python train.py --model="image classifier" --norm_position="res_post" --qk_norm=false --moe="expert_choice" --steps=8000
Rows from expert 1 of block 3, named by matrix and row number. Rows with one number belong to one neuron. Each number is 128 + 32 x the weight over its row's rms, rounded and kept within 0 to 255. All counts start at 0. Numbers have three digits each. After the name is the row's rms in percent of the matrix's.
# up: expert up (model.blocks.3.mlp.up, 16x256x256), inputs 104-155
# down: expert down (model.blocks.3.mlp.down, 16x256x256, transposed), outputs 104-155
up.48 095:102143073184135165154129197076087124162103091130135100136155157176144096145137110090081105171117123099170130125101063200137144095186110144112173126143144096
up.49 105:129107134093123131097154114146117150132134133135101108100095155188123100150147168164158190055163156151153159142026101105118093141121123145120093152097089126
up.50 089:143243160074151116152112077113153129107114144108128134179122055167141111096088179168138117101114080143120132161111169109145083102132147150169128182142158146
up.51 109:165099181081116114102082114140117140131160110148176105088124138162048147181156146139064165100123169090167075162164129172145158153168164102141173111150114172
up.52 109:125128157120138169190074134104116067063131097090095147093140163105114099153122102126159164112114119124134089080132121163136137171111110086065105156127157128
up.53 111:127120142137122132119143133123115115114095121050085133118131141166193107109150147129065097106056137155130118127137166118137134129082192095102133126118133128
up.54 069:149153195091093133138192096139121135091228139117109159140148151156140102085107129157156104154122098084077087117122063179139117132083156152171096111080154124
up.55 100:114117101108158145099137127135151101098121105136160144168180081126104140155128131109101126134151056100138118100088116100098184104146121092146120129107203136
up.56 099:138125177081177051094069109164125078094135162113099141086116095142100100133132183134139114065147118095175164131102184118125084094140124143099173113143072110
up.57 117:108124080150138089129116147130134124140185112133146145090114146140152128160126127108192100132153172136146108164150122167138175153139107129088128100168128116
up.58 107:123151089161134137110079158127142119122057126147211122166139153165135143161140121108142179178157146162135163117110146177136085127111116103161116104134147155
up.59 103:127145087170152112165202154135128127133143120119118097134188204179109124157141160112105154164124113132171109131101146114130145151139080152120125158132072124
up.60 071:126067100136134138123166099149161137100158097136138108070116069125096145123148207157125134105133136105101158142133113061116111135127105098132107096094120141
up.61 106:114087164138110160092148099087123090113168156071088143126079116110069117104104109099175153113158122135123114121111072122094105082095070077097159148176099180
up.62 108:118100155083142146101105130131132116183135105146116125147078129133163135134136094130090177146179074148182130089151103101111099074087081138165122182121097130
up.63 085:173094128098123109102134145129102153182122128106130145067130136138134148108159117077188110081157152118114180169049097111151138116142155124156142079191094150
up.64 101:165113108136115112120172147161079120130154191098159157133148112152138185098164109141146143125145146115074134122149124120147204072124163190191044127040127081
up.65 097:085107174037109097117158142145127153128174171162148130057098180095075112135138054105166143140155119100145138136173172140183155142120128131145124124151114096
up.66 102:127087121115108139123145089102154086110112134149164079111129151125104135111133167149157138123080093130112137134183132171096100150068106158105139140139166040
up.67 100:103139096150114124171135120150129135129172095144104100118107169177102147180146131098115076140123136093218115060131111161113147107151105138161091137170110136
up.68 110:148162066137110177187183115124107126127087189141090183102151112035131166188095104102129101130152110121080137110152137100074046152081172140173154154089157114
up.69 107:109139112148132161093115104180180119145130138146104106159099173059148149126118153138131184133127172162129136091167117160083171093109176107133112091128098161
up.70 102:160094143225182139137098089126088108180176124151145130131099120100100137136115139155081122139072153123104063092182165108126113104113183142137146101105085167
up.71 102:160103129109141122162102085153201183138126129134070147126154207120125130146173141162111157153149129129129141077102076082137083136171057151156150151106122095
up.72 100:076117107055116100115060164116146112134151102152178091117113114109192085148091155161136135145163121169125124129155186193185097115169122171094183110130061127
up.73 100:161137099126170126169102106130148159175117112093151163122122142094126132108154191145051106113088063135153167101141110128121175151119112133159094135144150117
up.74 104:127157142100105095172148163084134090070117109158100190105174146149146099111140164142118124152104088152167104123192165163043133135198115104182139134184113125
up.75 106:106162153111120077144178145167122071106154167168118155086150125116050166125145134103148084090167118102118064174126121099160110121107125077077152078145155096
up.76 103:122151094064145127121134101123113117182091078096097083136127100167129132125130104117135180113113141163136181150088166149061150078119186119184125180085188081
up.77 086:081081153202125115111107102161170146098171104136138146101109130174169202047106171103155137153097141173194160090085108144092073138158083101188156088142103079
up.78 114:133141059102142101083138149065141112127083165130158152097136147155133198149102100121176127206123112145129145114136139171193165125157133135135114128150074122
up.79 106:088132140132113075091126137159138146138138038079145111134148169068116121145147107138149156085129158168126143193119100148091103155146153066133173116155168162
up.80 104:092062071125129139161131103160124151106166100126121172135117100127084116119121094134082145218140095143129106102178096162077131141097143131162097115162192166
up.81 103:150141147110115000181184155177096098137170119116206140156175119119194160098094166070133166093100074110127152155102104104158097161114110095177116093121111180
up.82 080:124087145154164177128145143163140181157055056083111169110175130164160140131062111054127121145164093119108109089109107143147125069161104150127157134115140166
up.83 101:103155135146098093098189125144160165146132113129146179145111119116100167113098168117146121138165138159144141164094132177137129091208172097099098174106168157
up.84 097:132097208090140166133056191096129133148101153133118073129134157076072159123133098079153094150133108138152184095168162145180093135068139128156148098131115169
up.85 104:135149108116154173107112121064118138130112129133125124129165091149126102162144074103123123122139077176153165120177144124136129129152144148086173116169120122
up.86 092:134086154123122056127120130109160129111163115110149152199176108088151143093119152146125114100085122053123089074145191147183137167157075165125181179087183118
up.87 102:089065134161087133140090161148161117110167136175128151114149101216139184137122072137159088136139163135120102106094115109162137080163091184182130111071123093
up.88 098:108136144118122196128096099100105137070149147159172177131103103128106127156092082162059208117155070128144150128160102148112124144140115146168137121067065121
up.89 111:154094119166145128134123123112076152128154124084150091093100090113121103145171144112133137093141080099116116087086157147097110121062092101122109097057118147
up.90 094:153118062185160146147142168099150138151134156111097125154126152124190110112116121135082093141150083167101096145066105086179104156133164119145138132099092117
up.91 107:076128147117127135117114077169100093114076142142083135142186130101136056184130060156079098178122144108154148184109212150164147105120134086111139089080151073
up.92 080:104158120124123117138135106149124091073138088110109120082113155178140126106211166124115134164128105139076110129124113105131120122170148139114090134178154168
up.93 099:120103157134118154136138119070170108150156140110151077104189188105098115114139088109143145099128113112152143134191151108075144173097152080157084135099074153
up.94 074:149096173142060112099117100150168098164063092156113103180096081093140130110163138152086100141074115167145102103101105110105101149115184151109126141134082141
up.95 116:115124090103084124152155179138149132105144122118184089146124143113191128131097164147118153158080127068139146066076131135137130113130129110073130170160151140
up.96 098:139094110119186095128200090143171142126201054090157145076115145132149088084119135142149188111210136138096195136120133113096148130184125146161113145235127112
up.97 097:135142092190133094143105148064148110120114060145124067168115155143146102129125113148150122104081163095123124147132167068118140106150129161066127135119116137
up.98 095:062111119133130098113181141137091090155129184173120123162087151126115094119121163088129154166151125096081140093201154173082141073137150120168130149083113144
up.99 109:160112125182141089089145129181133085143164099138105143105104164151101132147142126148145152092086125129096094089165127100133124135157068165159130096119094122
up.100 102:144118125173151113149157124153141144232143098153090165106121147125105119142147109160162202043146110207142131138115167134141130155089141113073098179117089165
up.101 103:113215178078136138106213159153142117097150119222139138125156187163122176137139159149166115137112083144102123095178115155116129149099110107078150165129145119
up.102 105:186133143133088146083155112128105143148139100100101107141118192094105147191103142131067155121098133112112131120071100116094154123135134142153141135062096125
up.103 103:100072161094136105128127139136113114130088116057158145117149159101146135139104125120143174137118138065111127176153160105160122126161093144082129119123055167
up.104 085:145076192090144149207139134096144147198165090088123115117118085060127136178099136106147132093078092117086151107174099134121148103114106115161107119087116078
up.105 107:197126102117129121169160171103076172109093066170193137089131185150159133169119126134063098171117109126136141131067052168158136115189114110151118103080163083
up.106 105:188110107185165137046143124097117172156113182151157121087193166184111107083136159132100174111117081071159199114137128119172143146138126145112124131098113129
up.107 072:173085109128126127089162147160147102168134152172070172174073082088141133158153125127085107113110091122105138065135095187164174125117116134129080080201107121
up.108 105:138128114171125134141181149157160182148115191145150130141093125063131130114122083120082161124093107146147161093134150148182130075124192137161168126130187121
up.109 097:188094155118179172129112093161147200159126134157095073157129167196123097146154111154094153077146149138103090090167140126181082079160095163121168129097144086
up.110 096:168170148158147147134175098159138113107118118121101096123138143084088086096159090122097101117119124134061077112130137179115076100099170147123165107103179117
up.111 079:130086170141158105124141086145131166137172117128148170091103160111086099133119072139132170122091117123132093074114151120091090126158114095127105173135098074
up.112 098:140144179121133147146133078098094089121155159105109164081120124143111132124082113082113188140173146133135129128049165121119185130147185082163142113053122158
up.113 108:146165112090144141103123122107177077131122156085088121083148128160148153126181136163200139165096130166191103175193116143176157147157080140139087150138115153
up.114 114:121145104178183075134077093121117141091114128112139094146134125151148151181200193126132158102121085122099142157186160121134139131142111130113168096149109101
up.115 093:135182158109136174149100142075126105091170118080128134173130142138134108179156105105112143118138100118175149127136094194076086154191132117168172121160104112
up.116 097:094113144152113122109115042099142087122153100121103129115151147124114154143134102096123072150137094203138042108128078207153158144178150149102156137109131071
up.117 110:098146125108140089154087145134117107190092111153114124126124097103078079135162178102171133158125151109136145154131123122095123184091079087137112174111109152
up.118 109:134123143138084116109145101154137167108178151137169116145070168155063096111111230153064114145082190131134168062144146081147180167114102153113117145097129115
up.119 106:093101139162069097127144120080180172146096117132138115158122097164075130073157098159142100110155103100147154163126051114078033132148096132178115173096104153
up.120 104:104147154117097189137076126097185147126092133132086167066127125081142126159173133104123141196149152092166135111151184105062148145122137133160114173103093113
up.121 094:195115061137106150142093069148133115175084109105052123135170125130135161110190104083158096100110077178082077093082168154169099109127125143115147111167205158
up.122 100:135143162114152147048154101091111134103136104135152084043086145148122175118121122145150091115089120144174167169085118099158094089110146114180139151203085114
up.123 101:065102079098112134135158118086158153155088120142113089134088138095200079129097146122109090132080147091122145110154169184138125129105167126176141178179141153
up.124 108:123132123109119130159070177187114116172138158077095091118134074189150142116143119148140042094112105151176124127150067133127120125121121125109157108105111115
up.125 105:139147171144153144082086143091154148110164153126149138096156124191139179159056075157206141162134152170115117109124082115241125139194117141154104098153096134
up.126 109:139137162118094120102119137122166208167051158173129094103114124094149131091132115128106077109107091133139079112094165082094132182055107164100159137080111082
up.127 107:104075130096124087145077122182161141110090145117182094049087084116096162152123064104161125147158118119184238072134099097115107150132068163176160154135144091
up.128 101:117154110153167156170143164161152140145172135119101108142086147041123171184092162137092167172153084170124103117108109135108142137168162121098122125112116119
up.129 076:135172160131149196085060094112169122145159118093121166167114081065122064091106176153081099084110132096156162159135168097155116153107144123108144093080161152
up.130 111:106154158118128144150172210162119157123137156162181073209090115107078165129160155093112169133111098083160103149122107136132095132154142167155104143109071118
up.131 097:063151120128126116105132096101125131136090102118173147066071185111079135140092126122143102153104105136109069141141206090127154152117127092078185089113132143
up.132 104:140142112132111155109137162093162106127074097109181088123130135165129141097076104208089117151155104133154110110118131157091122115141106107104117104114116087
up.133 097:149196191121154180149132115109131151117164135160139100158134159113039133099135076102074104151157143130152123067150197114106089140112157127079185140159093124
up.134 105:105133181075137138157110132167190159198170144107111121114105134166167116137149143101102108146079153102136095103166196156110158189114135123157045144099172121
up.135 113:168131188139101146168142112117126102136161151087102183090105119104171173114082141139119221156121111122137119114137130133099179158077162168136143106061099134
up.136 103:120182165121120083143194117134164139107108126103138047158132094127047110120085174116142117128123068079117082050101098098133127103140125097101110114178150125
up.137 115:078175149119153153139126086131111193095087113113150124057167075129125129156153107144145137128120061171128107108150118058140186117081014081156135121075108116
up.138 113:142150135126098109095134142130146078134183160124071102102164112142114122128157106119143089149144166138109120111121172129140145189131141142151173092109112160
up.139 094:101100070147114099168155129127134123131171139085082145104165108130178162082184133121145091068109147105103099136112154180094149151098061056113141125137122157
up.140 109:099113132173163180135174076141118159085142118157144151120187099191184091057108105142046113176137135159071200107105159121120116132183120100133137102124027117
up.141 104:069128169120140141117080107139137096069138068150114148164145103196125082222173070102124170115151094154067103116157120075128120137173167113167131135129139089
up.142 103:099155118168096086097103121069183121144129133132190172170127167136150148082132085102115137124101145131178134138134102148141153188123146159095111121140097100
up.143 090:158114079107105140129121108152155104164185124135087082079125095142146197141082139228123159076118141178167136101121156134159093149058169091116127149133113122
up.144 090:112126125151086131101157126087167164117091147145153131152076098073128170128162119114105131107123122111126204139134123141082148148152142104149085146160081117
up.145 092:131125057087121045140094157127125161096138167115151136120130114136127189090136139155113173115106143054137118137083095181190115149149120142142076094088150156
up.146 110:135170096204059140128081128096122133111071140124142112129134151113144084086132145148198115130163139119130122124175201189172105130158093164150089135145147149
up.147 103:104160208124083122186142146161128084101095144120152114142142110133105102103077116155158088128114092095130115155126141078135121132094127176115186118179173127
up.148 109:148147090134126145102128077128091135169110109160181153244087135095102131193067132152175158131153158141170153136157169158146196080156122128160173122138184095
up.149 098:173105066104108147140126165132153079138074088102138149098090081152188152187165182125131196055101168115135136151150133133161106151101101168054108205082128079
up.150 098:141167157176126163109173103155108095119145137115062157077111091150120115106113174111153190146155122150104095160048175124111174137147149158128144182121204122
up.151 098:104131161105146150172050132121144147166092113138113109149168104134197208099097088115086163091120167139136158087137169140113123143167162140148186136117146153
up.152 103:124140116151105083145082092109069123142156172115162114215160178131156128126116132165093108126127153138140108129131098159169185141125174122093076133105160126
up.153 091:129128151145132160120109152145137087151087146114114111148054121150099094157108169100164139174112111129093106117146148064114154092119071090191192117127082161
up.154 102:074124166166139121120065104181194147138095147137160144147126138106090144094099147155104159167179101139124132127142126136125087092174137158159183144134118110
up.155 104:137088110129152129184160144110146081134178150126178195152144072129123113089144116151135125133125157110139149147142072134118115132166153102136178126100134190
up.156 101:111166130109105156141134107137090129153143171108156139109153161117087137121159125128147119133078152123125100179153125110139150107131148157128184059128188118
up.157 109:097155126136105128136097097137128188156021150095129168194117080074124179138124101154124138106175154107136131126146159111117163118091104148091088109074130031
up.158 096:096131133121119107112123117111120134207157144081153146181127115128058098149138143111138167094166140178135106103093149111093208105121126080104207088078089193
up.159 103:133057159078134097186095087119166185100106151129129193113070135120118105131119080104128153101111169184123098144102161191164173117096143141089119131119105083
up.160 094:173122133116145112094080149101106174097123146109166110144116133188160113148125106117240171116195111140143123105146122089128061140162155152097150129154068146
up.161 088:105209087114040142111158149154144117178117117085107158160189105111110146112100142145131101039129114064128110137133188139112147184132130095137087104093082136
up.162 104:154093153146149146129128089148095112091127058139115118130163103114142182132145074160109094135124123133126072110133112094130114071139100104087101090162150157
up.163 108:179133090136143145137162121114076114174142119098161148123129114161167094160087089122144133101255104122140155141033144099139142066074169202112114130128118101
down.48 097:151116106147121128174101057102198111120081078157152138152128160095067154131166106164084104133118120102064113118090123097152153145113180120158140183105156135
down.49 111:141192153126118135170114143135144165096136103163079115165100112089140120161144072192111124147052169127151098158141079108131116158136106117124109119141138145
down.50 090:140153086066086102141201122129093162098140121101139099154106114139143165131117185076047183155145200129116124116096160102076077164119112157079136138103104167
down.51 112:146120145125153105124106106097162151152081158103132175134105165187093148076154135129083077144108108130119114114129144196161103142164170123130090124112117144
down.52 101:129073168149182144123185137139124250220164128151131153195090100078090086134144160105177166103139097122167136104121162104104199093122106155100118102180154076
down.53 107:108118152132129121166136100136143155150082091124112134144128132137140122111166116148144152117151138132162127124161134165108158123133169117078123131131167112
down.54 066:136152152110148141139157098132127130117059121058137171158112134148189116166131167105112129139089188119061155145122133092103132118131136108106130156149118092
down.55 098:094151124091108068194165146099094132068145176095192136135163140129137167130162184117084133047140126123161143117136153159177099113173146098155085164137093141
down.56 096:135072078130085151128126128148066083177114110124096128190114114148116085122136115172105159168181124157155066126158191193137115140166245079130141120114035146
down.57 110:123132175106111116128113118145107114115127083062092152175167125082143092129148116127139097135073100167123121145084132180184086078197023054086122142109147056
down.58 110:146144164168148167140098119059167173096025136137074129106147152117111121130183102120142104087140156093124100095134137181063147148121189124085171066102112088
down.59 100:144127117153093147117157086155109100193162159135149161109063066107111119150110140178099100135148154140152122169118106134210110172115114159162112151157130149
down.60 077:151102079069090163108156178156138155202167186080146108159165157106176077072095133094102108198128097139127097050102105096133119118159210108142072162099138123
down.61 105:082144177100146068090144136123120122085082097128102108096155119088109092170156166129167123146145081127168167098109148174116157125128087086140087144094065119
down.62 102:112099106166148134147124083098163142081086114080164149084167195115209146122137094097112090129072203149051172180110185100061132191123188146096069139221089126
down.63 082:124137138112080154173107073114128105048165129143155101146078143126140102140155144142096098126164096121133149137151101158124144165122094070181130141112165162
down.64 094:117113120115080179164141061123147101175141086084108146117130094096144185096098087096120139175123161108181153112088120111110128103162125121107091139151102101
down.65 100:170121100157134119107110055166072123178084138136090107108126098112131121159114117148087119175115182154149115125121163084145098130170055098142133153129120101
down.66 103:141143089092131129116107188115117139131139121146192077155130111165119035182139127139105150096167180094126158127094152203151178135105162151128088080145095067
down.67 107:111089111104165147092134064084126112156116059113142160115060127096177141126103134092078116164157152146067143112084125123149124172178165081126147088111166141
down.68 109:112168159161099152103101115155144154152118150144122141156060188149095103194162077129093124127162130141140118160193108105135131109149106162173083092112150169
down.69 104:059125133072177103109103104069148126129128129072137165105113174147250143152081075145111119136124125138119158172147109103136136105125158089113128086124162096
down.70 103:104134080156129129173106224069145136142118173136113157142142126142085118161149190091103100144122156143159103175097139105090166135133198083123087129059098115
down.71 105:147107139106154122122094131135114076112139124133163143121099097120132088104158167147146150081078185152149104148134194122148132144142111123116063138135206079
down.72 105:161157140116164124156125139129161118119139139157079103109126117123162110186150156183111158145068146078103207114136050161124099148134104148114129162048096096
down.73 105:131132101129123093149171109119142076075123228122150101123134112105170115100120131131139093111128062110104093122100124112115121146189169126174165123115093129
down.74 104:101156144169136183095085155127096166101104075103133114178122156112077086112086144095164087069181099152095174085127188201164094137152173138074164103134120142
down.75 103:114082080103186121118102107148109115114165206134121128176131140093121116116108143163177121116181118142138126137126090168082143108101114146103149087139152165
down.76 104:130118172126076103157138059177096171148109107152100109097142186174156115088125104072124173155182079139147177173137101103146129128129171140181143127093102111
down.77 089:152115118118136094151108098167105087170158098184098121112086104136121048142108129140096187098119144086081120049143136101102139081120109166100096125137183111
down.78 113:120103167071125148094081144072128158146127076075159134118101150163114097130167121160084141101127089181105114105121178187148124199145138111108126116064131121
down.79 103:143149113113169092139128132108160132172103168147122081123102132106144127061149130097126075115124157140125146050105145111209104129156104107180145118171110070
down.80 102:175101172080132095132116161097176135128125191101067107092106129165108191184069129153156162127108107118103187130126180178103142092145068108146108126150163090
down.81 102:108126159173173117174112128177137116104159131193069100117129120154116120140049172103154147114154115113096144127119095108081124105117114133095155103120144105
down.82 080:114137163134156079171203125207110099165139137126170113121087106088069059132091156156150057142110129102179156112161084127083129093114100147093134115158149123
down.83 101:176111132060156126165119122114120183133157129115093143131174140179101193104166120151168103115179086201124177133102159134140117149165112143171081085057108097
down.84 098:120172062139112074083126106114137172132074193172188155079140110060099123139103127199110116191106094186119102071137149133172113174087129154113191108139105117
down.85 096:085084143188138127112082089112147193157133129110098139154107133116084212144147139177163076175112163095148109119165105060168126160116062164122116115090133141
down.86 088:098093116123087130114110168102151158195127160138114172141135139175195088141120147099126139075098175134113148116121114123144169193072101112145131101140136111
down.87 104:150104130096063115156175188115121163066120104125144155093110092155136107138151129117126135111074110148128082179164089087174130123093157077100102159118141190
down.88 100:115150102141137132160190143205141159157174162133079130148138121116119152098107103133104089140164143189158159050148066095116124105116067070045111129121118124
down.89 107:133136132141188116155154088116137139080134119174063153135097117127123205146137071140129107187104159113127185090125148206156116137099112122115132118154121118
down.90 100:126111154107115124167107098134113094082161118207145049103101102101137108150134142144152080125138052102131121121152123130131157142134137134114166127109096114
down.91 102:099117124137135170185128103120129152164148126084114096136108110171118148064134151146125109102135094202178137150151089155142148106148226123139154128125081150
down.92 081:032138139137128185201114150157126111140126088140096088088097132119126135106082184134132080133160183107133106123047145107124112131118166166143093081079114076
down.93 100:123130123199158134097130129170119110151114120138153132129118084129140121140080093158115119110153217074148138069126122104168097167156111097111092149185152193
down.94 074:111143099220107174178097116147126105112096087113127102196129149132122120083109109151141115103195135145139091137128125149118124080196117130072126129140100205
down.95 108:185111128153167201128154175137138106134098080142128149160147173034147082160082134180083097186122150172067168141054081065152122120100157115101094145126124179
down.96 096:128119187149150149084139106134133138140109173052110136135106142128159098162122158149133081114131139199134090084111139122101098060178067135178084135143117182
down.97 104:106134174109207153113087149107052154139119141096133145131146121091068139109140101155105153197094158130170066138122111233122141170134181117133093183127117103
down.98 095:113155150120153126098110155156132126115139124120131126139197101096123135181082095124139164114134104098123169110118174120072188161165108025108118087084084128
down.99 099:176191121085076117092129154123144124117111116105164141118093135152061114139101151072131095132129070155128084190134113172128105116193180094166168164076162181
down.100 095:110028169120140182096140141154140163084097195145112126105087110070092154090146117144091121130140091160089103123102100093153149082096173094105107112150160193
down.101 098:128084101144129121107135121179161121098163115102087152178149124133051069118105140142101128073112142138150179153135129155134122149147127135091116058163089145
down.102 111:110070107144116077177144085141119085150095118114165127146110136100066160152088096153131138195158120090113154176118163109167158156070168141077111167143118124
down.103 102:103059107149140100106168106106143083099106125073094108104152145117073071069099086195154109124156169113099077131098082193061085124141101175136149153210076121
down.104 091:188084092202171123167144080133127123126088099091181136088128091160136144074146092099129109158146119124113104137107179095135065170168077123170193146117162136
down.105 099:177131183099132158185153126126116084134118056130084131176137120099116195133083143138131087187178102129158148123131132177151148132155098153106114089126070162
down.106 102:073139120131169138160153160104184080131131146145111133109119159099083146151156093134133137190068144165139073084078150122131100166163174155117144175151132113
down.107 073:150164113069163113183091084101175121102101177178135151117139120126062155216154133160141191233125155127123164114110175080105085133152087119183196094089169099
down.108 101:105137114100145194063145099130200166155115142052165117136092130111153135157155180112087122116170148142115144155135133089111114089115084111100090108138087158
down.109 096:121065141153148093168105125114175094143100115127160108149156182109175122114119139124138113146130175123108088143065119153144127129095160121139113159185114116
down.110 098:133156114131119170139120118094130172174119163162156149135083154170107148099097109094147129073132110133140141139099115108119178102104162148191141129106125144
down.111 082:170165114147113212142154153110155108174064132106111078134103172135190115148166187171073183128089111150105158095100109093144116161130137113137114166124174131
down.112 092:126085104128177081178150153129162066074116128140142140091105131108055155114157181071100135189137159168095152158113111152147106133087084060145092074158175106
down.113 108:161130124122119140115096107121170145180116119152131071149105115120158130136135134090139115088124165131087115103135110060130138126168113166141141155122159127
down.114 109:109160125129075153119176094109135084135122191123152139142133112144159141123145168169141141147140175126114143150161129173118124115159062109123131122126103157
down.115 097:113131132121091151127111080155094180204145104154141084168145141178164136113116136061190093158143135095152140105082161139084148123161186113155156146146150062
down.116 107:206124131140132132151144088081175144175116154130187117063099166196082157139121171150170107176124001085099114153103135122118128151103128150149093066160096121
down.117 110:142132099114163130096137122113146220147127092162093153128068171142182102082131156083120123086125095091108135158155122084123141095122094144159106106141162161
down.118 102:100099133112148152112100165126082158131130109143133149154167121130145180087115133174165137107179071102117204098111139105172139077144061135202164132116167138
down.119 111:086208149105157097148097080154112170120093100161162143174137159086163082101125168148122127158111116079144093112155127085125137137146148173101096164103205125
down.120 097:158160102171119118177092102193142175105089157117161121096111107118098118125111153088081131157188094127177062154204157112128148145079117158118138134132161129
down.121 102:154195108191176110131176080068162116113115131166125147123118141128151197143112120091095120093170158093131065128088141095138104087142166133164148110060064136
down.122 100:184124133114151177117103189132137150122092107123129122199161118074125128145068107112150091087129142159099172126177115157107102105134192118120102169103121079
down.123 108:160159132098178133044165085135111127108115086134126138129139092143184163179126158094129092132137117104066108140151168152156088133142080114118119100107147044
down.124 111:182106088058082170067118088073088139155143118117134114167102139083122117100159112092131100077104140136139192113142118113054147164123118111183131157125184182
down.125 115:085126153113092126155112129139082116069067128143097146126081128134107148098146095149117128161072064100147096083136134174153129138124131152147157135124135110
down.126 112:141149099140169091198148207166059111142143160135170163157158130176098151125141176149124155105136138124133113122086121205100113108136095120132106107117107117
down.127 107:143151056104124129078140125067120160177102108093080064109144151142149129144138153062083148139127167141064095123138087100143111144078136118117138081125182143
down.128 101:162160136082103151136168067122149142069113122164166128101096146072076173109128116096191064176093180074149113061219136130168158109169132104158177123141170125
down.129 071:120143091216100133166129157129138114121173160126084145182127161150113119113106088123161154127203150117144132154110160106112160121143141137141168173151085128
down.130 105:166110068179149099111153180108087210165147152152122099132149116152133171145180155099129150144134124126108167050146101116112130120083116125091109105071143171
down.131 094:198148108090151146095120077165119087088145150115122137187190157140137134140104185114102089147097121134140084071126069169227107113084159166144111096124087185
down.132 105:148113147144097146130064186152106163149145107139102121107138181110149111127089141081135146052091080065125102110152143154111090181123174179066155095141123119
down.133 100:136130123095148128090174070172169124155081092182194152167128064191134125103111102112124165139188085143156118159098196138201144166179140135104117149138162132
down.134 110:142143121137076147087132106100112148177105148153109208092030114130115159164134115127090150166131150094142127129115146130139108121145136110108137174120219130
down.135 112:157113079097173136145122136118153122032054156138113169102105129162129120167180114124092119158146113125163113197076083170129140105193111091135134157140122076
down.136 107:128070124119158110163152099129178134117133134127118178124144174108109222116138147152118119077114079149143154103122147148157097111087151158162132085129061140
down.137 114:073104085117102116155118125096100153115141153170106115109099123106142141134195140210117153056068114094069159096169141199098117074161085160169146138154109173
down.138 101:153149105097155128147093142148100130134120147140121101140096143091174117106137127164112154127073115166111074148093129137167131119161097086202150096144099146
down.139 094:106124110144162113107093163126127084203098100107178137141109116063109133160087129171176146117111130153107164101122144115075122136174126115139113124168144122
down.140 112:088195140096134172152136140120145130157102076097080131152086142102133090118041140126125126209144079081165136125134084185093123152147127114116120103104080187
down.141 104:141057106160135063152132119088145203096095183164126126136117151148104168185119120170141098150078114107118119080142155114144137141136133120177121102162127148
down.142 102:083108156074192148101148100120160168084130202088083140134170117159097046106211112119142130136124159145167106127103163163107129144127111167144108123117133133
down.143 096:116157058131122134113151142187148129161100115159100117087102119168151094121078125104130126141113115086101127147156132105148194178153137093160083106167136179
down.144 090:065120122226125142113193151131150143096061139155090184162149100154103109132105138103139103100176139130166146179096105172071103100130117117118089156190189163
down.145 088:178146099115069164185163066163138120146134158102177141140134130137120130159129177117127098121142119126151174188167137128133118126107094124154056130148104119
down.146 104:117170109119194134113117166169099164176092140134115103133106110133165139144137149142127156139116063122069064126106106147100170181132140190083145118143142132
down.147 102:138085122175126152133133137129122178113146161131160155178105173096199092121161104056100044122132146114040089134131162142151122141078127110203153104172163147
down.148 111:112123145110085112140084125098115151146109100092105146108122131144130145099137115160179101165144173082121145094126136140120104138172101130075124111087125122
down.149 100:188114158163138134115131129035125170099122131135129174105181096134181109103097139136092118094155112157166160078140141203112157134126168173100126107105129122
down.150 096:141106175080156149137128093129165154099170103141143132147095146124083151247146110095078126123113163113134120112186164132092088146149108100120089088171086152
down.151 097:142142152128133147149161166095076130111162126160116179132042156129162124096157090161124140157145113117105127126155191163159124116106158127099126101160081093
down.152 100:089086103152104170114123176163168121108121082117123129137094087175118142138136059146113148129116114210120109107162142118130112100167157215148107126144121116
down.153 097:129116157128144109172073150120021131149127083173107143121138152116141144122152131099137135092139097194102123142126110060147203142155144136121064142151143114
down.154 095:129055174099093135131187119086067137146067121121090112154200143141134136088188129034116133135132136168079116150165109102091190154106181139118140132111074159
down.155 110:082177122183160134065088191072154115157121108124150172115159149120086173180118145165144122153168134136183075101136124131146139058120130090124058191114157133
down.156 103:128127139155093106107085085146158153128192139145139153135128127138169091113142117148086180094172149131179139158095186152079149130155071152143129153136160099
down.157 102:138111147184109113195150099133067194106142175096132145126117151165124157156137143150123112164134171139120123134189093120069134156114088153118102072255109148
down.158 087:111134132142139067081163139091101146098072079131053174148133143163095076128156152089195106152113102138144095140106117101082105129128107169120124129123103118
down.159 104:142144140132122148093146110179096213135073087170142134109147129165086154128171096155077169107118062164165155110117145145071113141065115108141112161107144153
down.160 103:162154112096142154106126121190122107118105168105078076182161084156157035129135149192136115172102087131148135139127163098115091110098173107141134154139127159
down.161 082:140118100075138135159205150128108173116137152141097213107137078103109165198162169131054140107126175115151100099148136153118182137125122113131135089172146070
down.162 107:135117121167125135128119145091123080124091166110155168063106104142166062126103127133123117110071094074117150147128102189169189123145112171177123087138163131
down.163 114:107063175105118140118136146085134130088137102132150159097171079124146195172127164167170138092107157156141140109134164166120111149122148147080089162116119133